Weights of a small multi-label audio tagger: 9300 steps.
Rows from block 12 of a small multi-label audio tagger, named by matrix and row number. Rows with one number belong to one channel. Each number is 128 + 32 x the weight over its row's rms, rounded and kept within 0 to 255. All counts start at 0. Numbers have three digits each. After the name is the row's rms in percent of the matrix's.
After each channel's rows are labels from the 100 clips, of 14976, where the channel reaches its highest value: "loudest band" is the band of the loudest frequency at the time of the peak; "responds to" is what is common among them. Only what is clearly more common there than usual is listed. The data: single English nouns, adjectives and verbs, spoken by a formant synthesiser in many voices. In brackets: how many of the 100.
# convs0: first width-9 conv (model.blocks.12.convs.0.weight, 144x144x9, each kernel summed), inputs 48-71
# convs1: second width-9 conv (model.blocks.12.convs.1.weight, 144x144x9, transposed, each kernel summed), outputs 48-71

convs0.49 108:145106162109126121156128073131112131083127099146183113094205121146111085
convs1.49 095:204210102126158136118133146088091111136107085196111147083154121135095050
loudest band: 250 to 500 Hz (47)
responds to: /ɪ/ (88); /dʒ/ (59); /l/ (57); /v/ (40)

convs0.72 087:148077132096102120114137141109171149127147129121133106109100102155157116
convs1.72 092:179140171110157160085151113199106177151123170196118093144150138120125108
loudest band: 250 to 500 Hz (40)
responds to: breathy voice (74); /n/ (64); /d/ (62); /i/ (32)

convs0.44 082:175123140157104145139104127070208138150121090094130099137084109118139128
convs1.44 113:128131115127103099130146104109032148101123178109121102110136137105062164
loudest band: 500 to 1000 Hz (60)
responds to: /ɹ/ (89); /ə/ (77); /f/ (65); /ɔ/ (61)

convs0.75 085:141101133141164087185164130095103107116157148140106090137136103111103034
convs1.75 089:131141112122129142104096164095114117116142131163140167049117120093084106
loudest band: 500 to 1000 Hz (33)
responds to: /s/ (75); /t/ (69); clipping (33); thin (high-pass) (33)

convs0.8 096:138146167156101148136099108093178187120113078090142088134108176160078077
convs1.8 093:145128178106058101123180110136086155114112140083135156184072095107130060
loudest band: 2000 to 4000 Hz (38)
responds to: /k/ (74); /n/ (67); /ɔɪ/ (37); word: coin (35)

convs0.131 127:104113126124167088173101127092097172156137111106138126151127100095146110
convs1.131 107:141149108114084092136105096127116124157144087084168141156119110081133102
loudest band: 250 to 500 Hz (48); 500 to 1000 Hz (33)
responds to: /ɔ/ (67); /dʒ/ (50); /h/ (48); word: orange (48)

convs0.41 116:133098133134174145159106097085188124113109089120168139128113146112157073
convs1.41 112:151155101152138133140154121083120097108158151180162117137162135105198115
loudest band: 250 to 500 Hz (53)
responds to: /h/ (94); /ɪ/ (80); /d/ (77); word: hid (59)

convs0.115 108:039134137154101173138094114141159107110147102116114134142073123155085138
convs1.115 105:189216198078124155156071106172196150141121124132108135178042093137079092
loudest band: 250 to 500 Hz (42); 500 to 1000 Hz (34)
responds to: /oʊ/ (93); /j/ (40); /ɛ/ (40); word: yellow (40)

convs0.86 099:133071000114130124054113148125096083127171108137077144143142170141160111
convs1.86 100:123104066113139116192113149167130090172104089131110140132152103152114132
loudest band: 4000 to 8000 Hz (43)
responds to: rumble (100); /s/ (59); /t/ (57); /eɪ/ (25)

convs0.76 104:121088150167149157181127080109098080089119115096161116115123144121141106
convs1.76 106:127123123124218182149159141163103176098118129123122115140066145101102137
loudest band: 250 to 500 Hz (62)
responds to: /d/ (99); /oʊ/ (95); word: sold (47); word: old (39)

convs0.113 081:140126131167140111140146178164161121049115132134165092159106195082131126
convs1.113 100:121160151121142107122130091120112128172115148139077107166136139128095154
loudest band: 250 to 500 Hz (37)
responds to: /w/ (55); /ɪ/ (49); word: wheel (36); word: painted (30)

convs0.121 089:071131154142070152135115062114142108066104165110136129076083098092177101
convs1.121 088:125147144165140155143104090138150139156121057116150108148007129155175068
loudest band: 500 to 1000 Hz (66)
responds to: /t/ (80); /b/ (74); word: bought (39); word: robot (26)

convs0.83 085:135117119221157095112099110111152162073120065066092079160165131124172080
convs1.83 108:153088173182177144124110140088146089124114160071163090151215101111067088
loudest band: 500 to 1000 Hz (43)
responds to: /b/ (62); /ɝ/ (56); /ð/ (39); /ʌ/ (39)

convs0.137 078:134087047210141115178131180129116160156110114160077097122127131147222096
convs1.137 089:102097104124120130197135117137145117097164126121155112080150255181109141
loudest band: 4000 to 8000 Hz (50)
responds to: white noise (56); clipping (28)

convs0.80 091:084079116122090096127128049136152109156161143104137123133065174153061125
convs1.80 101:108102142117069147087131091158151168096183121151090088087120114109169138
loudest band: 250 to 500 Hz (48)
responds to: /ɔɪ/ (66); /n/ (54); word: coin (35); word: boy (31)

convs0.33 092:127145156157166139099141137065114156116126083120126090120168161164148114
convs1.33 096:103090136140073083115121138143160130054138168141122148106175134165119133
loudest band: 4000 to 8000 Hz (34)
responds to: /ɹ/ (74); /t/ (60); /i/ (58); word: tree (58)

convs0.117 115:111093097075150117147111103060131141134127133100121120096125136140172113
convs1.117 102:130120121141169101137107218130208119109109140067077142109203154120166107
loudest band: 500 to 1000 Hz (57)
responds to: /ɔ/ (51); /s/ (50); pink noise (36); clipping (26)

convs0.120 110:104255134120131119140124103087120150167159154137125117133103117160121112
convs1.120 101:127146222136122115099182108154099129094137114146109154093114122142118102
loudest band: 250 to 500 Hz (41)
responds to: quiet level (100); breathy voice (88); clipping (29)

convs0.103 093:167145168078165141162074097178093149050130139128141129135081147152112150
convs1.103 084:107111148103135142130090131110194196116177108127141135224143124058067139
loudest band: 250 to 500 Hz (38)
responds to: /d/ (99); /z/ (97); word: holds (57); word: needs (40)

convs0.109 123:054117152151134162145160141141107124100096102144125121127147122185074109
convs1.109 115:127101124170124123128135129129069158122134128119083097074131107153139127
loudest band: 250 to 500 Hz (40)
responds to: /n/ (66); /dʒ/ (57); /ʃ/ (37); /aɪ/ (37)

convs0.89 079:122162137107108094177099110081191177083141101100113146121113106099123138
convs1.89 088:184153080166071173168114113161077133120122119120164085165113113123082040
loudest band: 500 to 1000 Hz (39)
responds to: /p/ (73); /l/ (63); /æ/ (60); /ə/ (53)

convs0.97 102:147061157157159077086091124114167098128145155123153125136146148138168151
convs1.97 091:100129110085161127121118089186220123131120110191144094100055130111131099
loudest band: 250 to 500 Hz (43)
responds to: /d/ (84); /f/ (66); /n/ (66); /aʊ/ (63)

convs0.16 112:178161150178082116134122062188137157095151123122130185200068140130158126
convs1.16 108:115176095134076122131166075159139131183138191114113140203113103112135118
loudest band: 500 to 1000 Hz (61)
responds to: /p/ (81); /ʌ/ (64); /m/ (54); word: jumped (38)

convs0.48 114:118142098141230174112118110114107135111153086131107103162172091204150139
convs1.48 111:111088158128108102088161096095081142183150061168121169203147117145155141
loudest band: 500 to 1000 Hz (45)
responds to: /aʊ/ (60); /m/ (47); word: mouse (35); white noise (34)

convs0.67 100:164091169134146132000136135140082133118146113143120090134126127119133126
convs1.67 094:118094184121143191018130124112146114116108122114132103105146180115202134
loudest band: 4000 to 8000 Hz (70)
responds to: white noise (99)

convs0.22 108:137148114151126205168139121095162091145138134141134119134119098111128163
convs1.22 095:152114135158104134136121143113142136172154138132164154109166177128134126
loudest band: 4000 to 8000 Hz (33)
responds to: thin (high-pass) (55); clipping (28)

convs0.23 073:101138144172095080073124148114112139125113145162114102101149126135189126
convs1.23 103:151197124158134137105086137171105143122117123148109153105167123127077145
loudest band: 250 to 500 Hz (38); 500 to 1000 Hz (33)
responds to: /j/ (58); /ə/ (43); /ʒ/ (38); /u/ (38)

convs0.9 107:119111152105114164131146046189167117085106157095141085141118107153095141
convs1.9 094:129174135149149124117155147181116118113120141154102066113150116137129214
loudest band: 250 to 500 Hz (43); 500 to 1000 Hz (36)
responds to: /ɹ/ (73); /θ/ (42); word: threw (37); word: chair (31)

convs0.58 088:164127157080150129148140139054078100138145114095130169129133179170153097
convs1.58 088:116078117089134115085142112090108146151140099136144106102133129163057156
loudest band: 500 to 1000 Hz (33)
responds to: /t/ (78); reverberation (65); /ɑ/ (52); /m/ (35)

convs0.27 110:084109117165125181111156071185152119129119086153100113082116163156077050
convs1.27 113:157181151087132114092158108166165137102101120116082160171121144130130072
loudest band: 500 to 1000 Hz (39)
responds to: /b/ (79); /ɝ/ (57); /d/ (52); word: bird (51)

convs0.11 090:112142124115122121147111092222084114121103097115129177178073103141049053
convs1.11 100:188160099122170091137111132189115126089108135076131169208059118098151160
loudest band: 250 to 500 Hz (50)
responds to: /l/ (98); /oʊ/ (83); /z/ (65); /h/ (65)

convs0.84 114:130145138159108166154107137140121118112164150139140091133192112136117139
convs1.84 109:125187137189128115101127061108130123098119082091162082094140120127100114
loudest band: 250 to 500 Hz (56)
responds to: /ɔ/ (54); /w/ (48); word: warm (43); word: hill (32)

convs0.111 105:135122136164142117129100115147166158153158129171094140152151151101161101
convs1.111 092:138126130230145161136119117107178121091114130134139188093117123118081134
loudest band: 250 to 500 Hz (59)
responds to: /u/ (76); word: blue (32); /θ/ (30); word: threw (30)

convs0.53 126:116138139172083113105118110114140129114225103106094124000079156143135155
convs1.53 107:125157160161104141130149113075145145111107116180152043047135102168195085
loudest band: 500 to 1000 Hz (39)
responds to: /g/ (90); /b/ (53); word: bag (35); word: dog (31)

convs0.102 109:073144135109126251140146117118115116134135142134091160128095102153177119
convs1.102 105:124132128090130149082070155180080150094157182063139101194122109136152192
loudest band: 250 to 500 Hz (37)
responds to: /k/ (73); /ŋ/ (63); word: king (39); word: cat (26)

convs0.143 112:145141136188165098128138132169162171111117132139152173114177170153152098
convs1.143 101:213159149215102147103115182103152138102112100162124155150146152125119200
loudest band: 500 to 1000 Hz (73)
responds to: /æ/ (89); /p/ (68); /θ/ (64); breathy voice (57)

convs0.13 117:094099118146200121103076056173124138095155128127114163143181180137091111
convs1.13 097:088131129138076070114112044149134115107125107139124151168122132111152175
loudest band: 500 to 1000 Hz (70)
responds to: /ɹ/ (99); /ɔ/ (97); /w/ (52); /m/ (52)

convs0.141 095:138172154101092144043109139116145117110102169162122137095119153142167138
convs1.141 091:105128190126101147081146144138087114166133087133117100128142120172167132
loudest band: 4000 to 8000 Hz (30)
responds to: mains hum (68); /t/ (56); /s/ (49); whispered (31)

convs0.122 113:120145170092137146155144104103118084103126123050124187082169165159103137
convs1.122 112:114103061148193145148203162165069121128116117114120116113161105164126177
loudest band: 500 to 1000 Hz (33)
responds to: /w/ (72); /i/ (40); word: wheel (40); clipping (27)

convs0.26 093:116080120098124146080080158099141109135121145134136167121141128162104095
convs1.26 094:093079135138167138127106135114139140145105113119130206119115136145115055
loudest band: 500 to 1000 Hz (50)
responds to: /ɑ/ (74); /d/ (67); /g/ (38); clipping (30)

convs0.31 093:133083178091030156158131163123116137127115130195119205131142095137119114
convs1.31 100:165186134041109119112116124113111152173095142058162124126133121127199153
loudest band: 250 to 500 Hz (41)
responds to: /d/ (72); /i/ (50); thin (high-pass) (32); clipping (30)

convs0.136 094:149123110088155138121123151130094136097162150150172072164121147130208156
convs1.136 090:086107170113155114132145192134061122179118134134138167145089122118131116
loudest band: 500 to 1000 Hz (57)
responds to: /p/ (96); /θ/ (61); /æ/ (61); word: path (61)

convs0.126 105:103083193084108121160137091052074143142088106104140129144085123135133102
convs1.126 115:133120157075024107132087059083070127149132132099076128144200122142126199
loudest band: 250 to 500 Hz (47)
responds to: /ɹ/ (98); /t/ (70); /i/ (67); word: tree (67)

convs0.112 104:114106123121184154145140117127136135157092101122158220140138087130111160
convs1.112 110:127102119125134136147126112146114141127151129114110181124118110166092142
loudest band: 500 to 1000 Hz (56)
responds to: /f/ (91); /æ/ (65); word: laughed (60); word: knife (31)

convs0.54 099:117116141075122110108133114119082171144133152138126111112102166112144112
convs1.54 098:198133170123077095135139137136119149164187143138120166140096156092199113
loudest band: 250 to 500 Hz (37)
responds to: /p/ (68); /m/ (66); /æ/ (64); /l/ (63)

convs0.32 098:086073142095100154048127116212177109100213132141083149127188129146097150
convs1.32 098:119127104109149137083141091094157130143122089106117086140064128114166147
loudest band: 500 to 1000 Hz (68)
responds to: /ɛ/ (60); /f/ (56); /ɝ/ (52); /ð/ (49)

convs0.3 097:125128127125127111185125119130137109126107084163174145097083105162154108
convs1.3 100:101133137117139107146075148159155062098113093138179123147130159187139106
loudest band: 500 to 1000 Hz (43)
responds to: /ʃ/ (28); /eɪ/ (25)

convs0.118 097:146083149125226139151096067145145107147122092120095112170208160149183091
convs1.118 090:067120133138143082149150086110149097093105121122212121132129079160140128
loudest band: 500 to 1000 Hz (33); 2000 to 4000 Hz (29)
responds to: /aʊ/ (54); /f/ (45); word: flower (36); word: watched (29)

convs0.15 108:119137155123161184140127113143111138164120112102109136090097152129176055
convs1.15 099:105181119094090121120098156113151116167160086097106080053106133151185026
loudest band: 500 to 1000 Hz (58)
responds to: /b/ (52); /s/ (48); /æ/ (45); /ŋ/ (43)

convs0.46 101:091138136134143107167132138113096143149122157146126095146104140111151175
convs1.46 092:162071103049200116160150102151167145145102158107142173164164115137180107
loudest band: 250 to 500 Hz (52)
responds to: /aɪ/ (48); /ɔɪ/ (45); word: likes (44); word: boy (43)

convs0.119 091:093131126146072097074126158054151108064099149120076126114169137168148154
convs1.119 106:100182125116132099111169168083129090102112160162152148087186120165126090
loudest band: 500 to 1000 Hz (50)
responds to: /ɝ/ (79); /d/ (75); /k/ (70); /ɑ/ (61)

convs0.127 090:131154140120126154150182129125109147078126116085149113095137141162015123
convs1.127 099:144107167090143111145132172143106166152108180097155151138124117186115154
loudest band: 250 to 500 Hz (37)
responds to: /aɪ/ (61); /l/ (56); clipping (42); /s/ (41)

convs0.69 118:088142165127094089132141081133062115099117089076111208138163130164108098
convs1.69 109:119100135100163128115111104157098142089118138101096104119128119106085180
loudest band: 250 to 500 Hz (50)
responds to: /l/ (56); /aɪ/ (34); /tʃ/ (34); word: child (34)

convs0.139 100:105100137150133111002125193178127130120142092086095119127066109156157183
convs1.139 113:123110181132138171039081173132124147105089155188138171106145105101104208
loudest band: 250 to 500 Hz (59)
responds to: /aɪ/ (100); /d/ (73); /v/ (66); /ɝ/ (66)

convs0.52 099:102108096137097136127164150134114084136136127108201143179106137142097146
convs1.52 103:075107108159154156109161128150138108145079106081119118128155147147090157
loudest band: 250 to 500 Hz (37)
responds to: /ɪ/ (69); /ɹ/ (61); /ɝ/ (42); /ʌ/ (27)

convs0.17 112:123129117132223175140136100107157123082107095181106118073094124111175072
convs1.17 112:085103085138163089139180138184142131184099114235098113085064142145164108
loudest band: 500 to 1000 Hz (36)
responds to: /ɝ/ (100); /b/ (70); word: bird (70); word: works (30)

convs0.94 088:135108112107068141145137177139137148122140119159111136148135131109178090
convs1.94 082:178157100071136157095173103132177085112148128148156130130144136073148075
loudest band: 250 to 500 Hz (44); 500 to 1000 Hz (37)
responds to: clipping (55); /t/ (55); /k/ (41); /ʊ/ (40)

convs0.39 123:126124117133142140148146183156108143186149122138136172049160121143030172
convs1.39 110:093142136143068138127125096120152124167135157187100168148116140109086231
loudest band: 500 to 1000 Hz (48)
responds to: /n/ (65); /f/ (46); word: knife (27); word: ran (25)

convs0.101 063:117050202131151165164123073096088147083069102094122155122099185069177095
convs1.101 097:133131199102147255178113084130152103124125131131125108133138079103166119
loudest band: 4000 to 8000 Hz (28)
responds to: mains hum (100); /s/ (43)

convs0.105 125:146111167159076161132129151114127145117110089144120134171181101133055081
convs1.105 121:148153101119107156138158138079177159102112164172170146103148109154055080
loudest band: 500 to 1000 Hz (56)
responds to: /l/ (89); /s/ (49); /m/ (39); /ɔ/ (30)

convs0.21 127:093110158126062176155161126131122153111098107101150137171180190130174124
convs1.21 118:154152094138172134126178120203102130123131147117137093215125139121240163
loudest band: 250 to 500 Hz (39)
responds to: /ɛ/ (64); /i/ (53); /h/ (52); /v/ (51)

convs0.60 114:100114141080099126139159171096201105113121125110105059091100183161131094
convs1.60 112:135130093136094112114139112138255111081114156144112069105171085134165098
loudest band: 500 to 1000 Hz (33)
responds to: /b/ (68); clipping (48); /ɪ/ (44); /g/ (30)

convs0.25 112:094120160101175114126073067206016156127112140064087119090138103154117193
convs1.25 114:129126157042120117143055125112071160105163131056111152186127120133161147
loudest band: 500 to 1000 Hz (37)
responds to: /m/ (45); /p/ (42); /æ/ (37); word: lamp (33)

convs0.1 123:075103175096090103154161120046112157172142105113185135151104186132176134
convs1.1 106:114100184098126133139126116096162134165161118122150125182108121130083179
loudest band: 250 to 500 Hz (59)
responds to: /ʊ/ (59); /ʃ/ (49); thin (high-pass) (29); clipping (28)

convs0.114 096:151099162112117181133130183112081170092089143110172124154143148137091120
convs1.114 106:125099138072137096119141150094122154093114106139143081094125156116126124
loudest band: 250 to 500 Hz (41)
responds to: /ɝ/ (87); /aɪ/ (59); word: driver (47); word: brother (35)

convs0.82 099:053184139137162150194147128201052108137120095137125169211135087115116068
convs1.82 094:151144090165165114153131180165061093077119195121106130148150126150170122
loudest band: 500 to 1000 Hz (42); 250 to 500 Hz (38)
responds to: /dʒ/ (53); /v/ (49); word: village (47); word: yellow (28)

convs0.140 097:130078130119120127120130125096143131124111134144123115112137102121104120
convs1.140 094:093111117133121128128132147131127115115098079116154147114137140154131136
loudest band: 250 to 500 Hz (42); 500 to 1000 Hz (38)
responds to: /g/ (34); muffled (low-pass) (32); /ʊ/ (31)

convs0.95 105:106120144105121146141070147090105122104134145156113146055124207072110160
convs1.95 112:139136101068179130133118216154067085168151113171129118071145105111086147
loudest band: 250 to 500 Hz (56)
responds to: /ɪ/ (98); /n/ (64); /tʃ/ (53); /ə/ (45)

convs0.124 085:085105112123095190047123083102158103093117043133099147165171066148067131
convs1.124 097:157163120093134122092143071123153128121099108072162097099120111142061115
loudest band: 500 to 1000 Hz (59)
responds to: /oʊ/ (56); /m/ (43); word: small (42); word: boat (28)

convs0.96 101:169142142134105120140117163142133089088125109171126097084119170148144167
convs1.96 098:140145138117051080116183128060125110168141085182112122152151119152121088
loudest band: 250 to 500 Hz (47)
responds to: /ɹ/ (90); /n/ (71); /g/ (58); /i/ (53)

convs0.88 113:106142146131182123152102133083123172121104132130093139107092085102072075
convs1.88 109:118077104103187131145117164091126149120102113146094142070063139110099107
loudest band: 500 to 1000 Hz (40); 250 to 500 Hz (40)
responds to: /d/ (88); /ɹ/ (68); /oʊ/ (52); word: road (46)

convs0.138 098:121111139104100127135158136177070092113179136073133141163064133135108116
convs1.138 095:156153131083116141134146084089093120158132153141099065194135112158138096
loudest band: 250 to 500 Hz (59)
responds to: /d/ (92); /l/ (69); /oʊ/ (65); word: old (30)

convs0.73 105:071138152112137156098185128070112109116108125095153157116166209103143110
convs1.73 116:166187136066140118109131114107143115162109131084123181148164105162130133
loudest band: 250 to 500 Hz (45)
responds to: /b/ (85); /ɔɪ/ (47); word: boy (47); /i/ (37)

convs0.55 108:130072140138144128109128139115117148098170118126124144115138139121141122
convs1.55 110:127095107104135117205125129144114125116172097114156098092133191135145155
loudest band: 4000 to 8000 Hz (30)
responds to: pink noise (100); /s/ (46)

convs0.125 110:110176167185147195126139123157130138124115097122161149127112114146138162
convs1.125 108:087114171116125189121077140144141097112151133136148116147138153127128130
loudest band: 4000 to 8000 Hz (31)
responds to: mains hum (81); breathy voice (51); thin (high-pass) (50)

convs0.38 106:114132127171119106175127153092129109144189131122179069091132108114059136
convs1.38 116:164161096123149112138095147107080142173120133104126108144097131085041116
loudest band: 250 to 500 Hz (55)
responds to: /d/ (79); /g/ (71); /ʊ/ (50); word: good (50)

convs0.128 095:139108136070106129122128116108190124118152117160187097125124143123046137
convs1.128 102:065149162124050131115171128116102163138079135104130136116095146104177224
loudest band: 250 to 500 Hz (50)
responds to: /eɪ/ (94); breathy voice (61); /d/ (59); /m/ (41)

convs0.133 102:117155126145137138194097114128086143203141115147152118089088148106182133
convs1.133 093:096149153109168119179115067077168134102151135124171106129190144125174104
loudest band: 500 to 1000 Hz (34)
responds to: /g/ (83); word: girl (46); /ʊ/ (35); word: good (35)

convs0.79 107:132143186106115094133107131138153141136143142141116160165093140134116102
convs1.79 100:151102146141148140129119171190144127129162152155102164088150135143134138
loudest band: 500 to 1000 Hz (41); 250 to 500 Hz (39)
responds to: breathy voice (100)

convs0.7 089:154154164102183143161166101115099141072110139208097177163136142107175101
convs1.7 088:095088120153144138124083132124124155114155108152170138138151149090166076
loudest band: 2000 to 4000 Hz (28)
responds to: /w/ (58); /ʊ/ (30); word: quiet (26); word: pushed (25)

convs0.10 092:195115094126128130082090079142104130129141080157113111079143139130100070
convs1.10 088:083132090143130132105084133194119086104150118136129161142172154089125105
loudest band: 500 to 1000 Hz (34)
responds to: /k/ (78); /ə/ (39); /tʃ/ (32); word: kitchen (32)

convs0.5 108:133116115160141154140167124093133135148108163142124108166179171117138133
convs1.5 122:150165084141186102139117119115174100092133125107155106164203130143122158
loudest band: 500 to 1000 Hz (33)
responds to: /ɝ/ (75); /f/ (59); /aʊ/ (31); /ɛ/ (31)

convs0.107 085:118052107151151136159052112119119111180102169142061128105165109143121128
convs1.107 093:100141120165133179156117109120117148138142134100079115117136147099110142
loudest band: 250 to 500 Hz (37)
responds to: whispered (100)

convs0.40 116:186148158098052110138101135088150141144128111105099120096100135076112135
convs1.40 102:118217099131172152140131168141172134183139075130116096133135077112151096
loudest band: 250 to 500 Hz (39)
responds to: /ɪ/ (100); /d/ (75); /n/ (60); /p/ (44)

convs0.142 083:106146123044113120149158148121118125044085141119087140128178133158083135
convs1.142 092:159103119117152139139238100099139121133157126127155116101142149175095135
loudest band: 250 to 500 Hz (40)
responds to: clipping (100); quiet level (93)

convs0.129 106:125089123108176081236128141148121128162144076157136078171119128114086113
convs1.129 104:100092083151132126167126089119107136103106114102129147122083140092133078
loudest band: 250 to 500 Hz (44)
responds to: /ɹ/ (99); /u/ (71); /θ/ (70); word: threw (70)

convs0.123 079:131050180135135119129144107107061108153170102120126144087130107116169126
convs1.123 084:112025119138146135125108090154140059079130091122119138169083103045113165
loudest band: 500 to 1000 Hz (38)
responds to: /f/ (66); /æ/ (61); /l/ (55); rumble (47)

convs0.6 095:075121130132093151103108121083148145120139156115120150157092138139160109
convs1.6 096:131150124132077143113107076102077194120129167128159114119137160116095121
loudest band: 250 to 500 Hz (49)
responds to: /n/ (87); /eɪ/ (70); word: train (44); word: strange (26)

convs0.62 090:090049088123151152151146148102150091093120227116152163094117100115148093
convs1.62 095:197154124164105092138171133147078121166118153178151171161128129140147114
loudest band: 500 to 1000 Hz (40)
responds to: clipping (78); /ɑ/ (30); /p/ (26); whispered (25)

convs0.100 093:100101212119099137162107160091126109164114101150123132135133112191141099
convs1.100 087:138117111125116201194049185132111073116162114103136094120117231172141117
loudest band: 4000 to 8000 Hz (32)
responds to: quiet level (88); /k/ (41); whispered (25)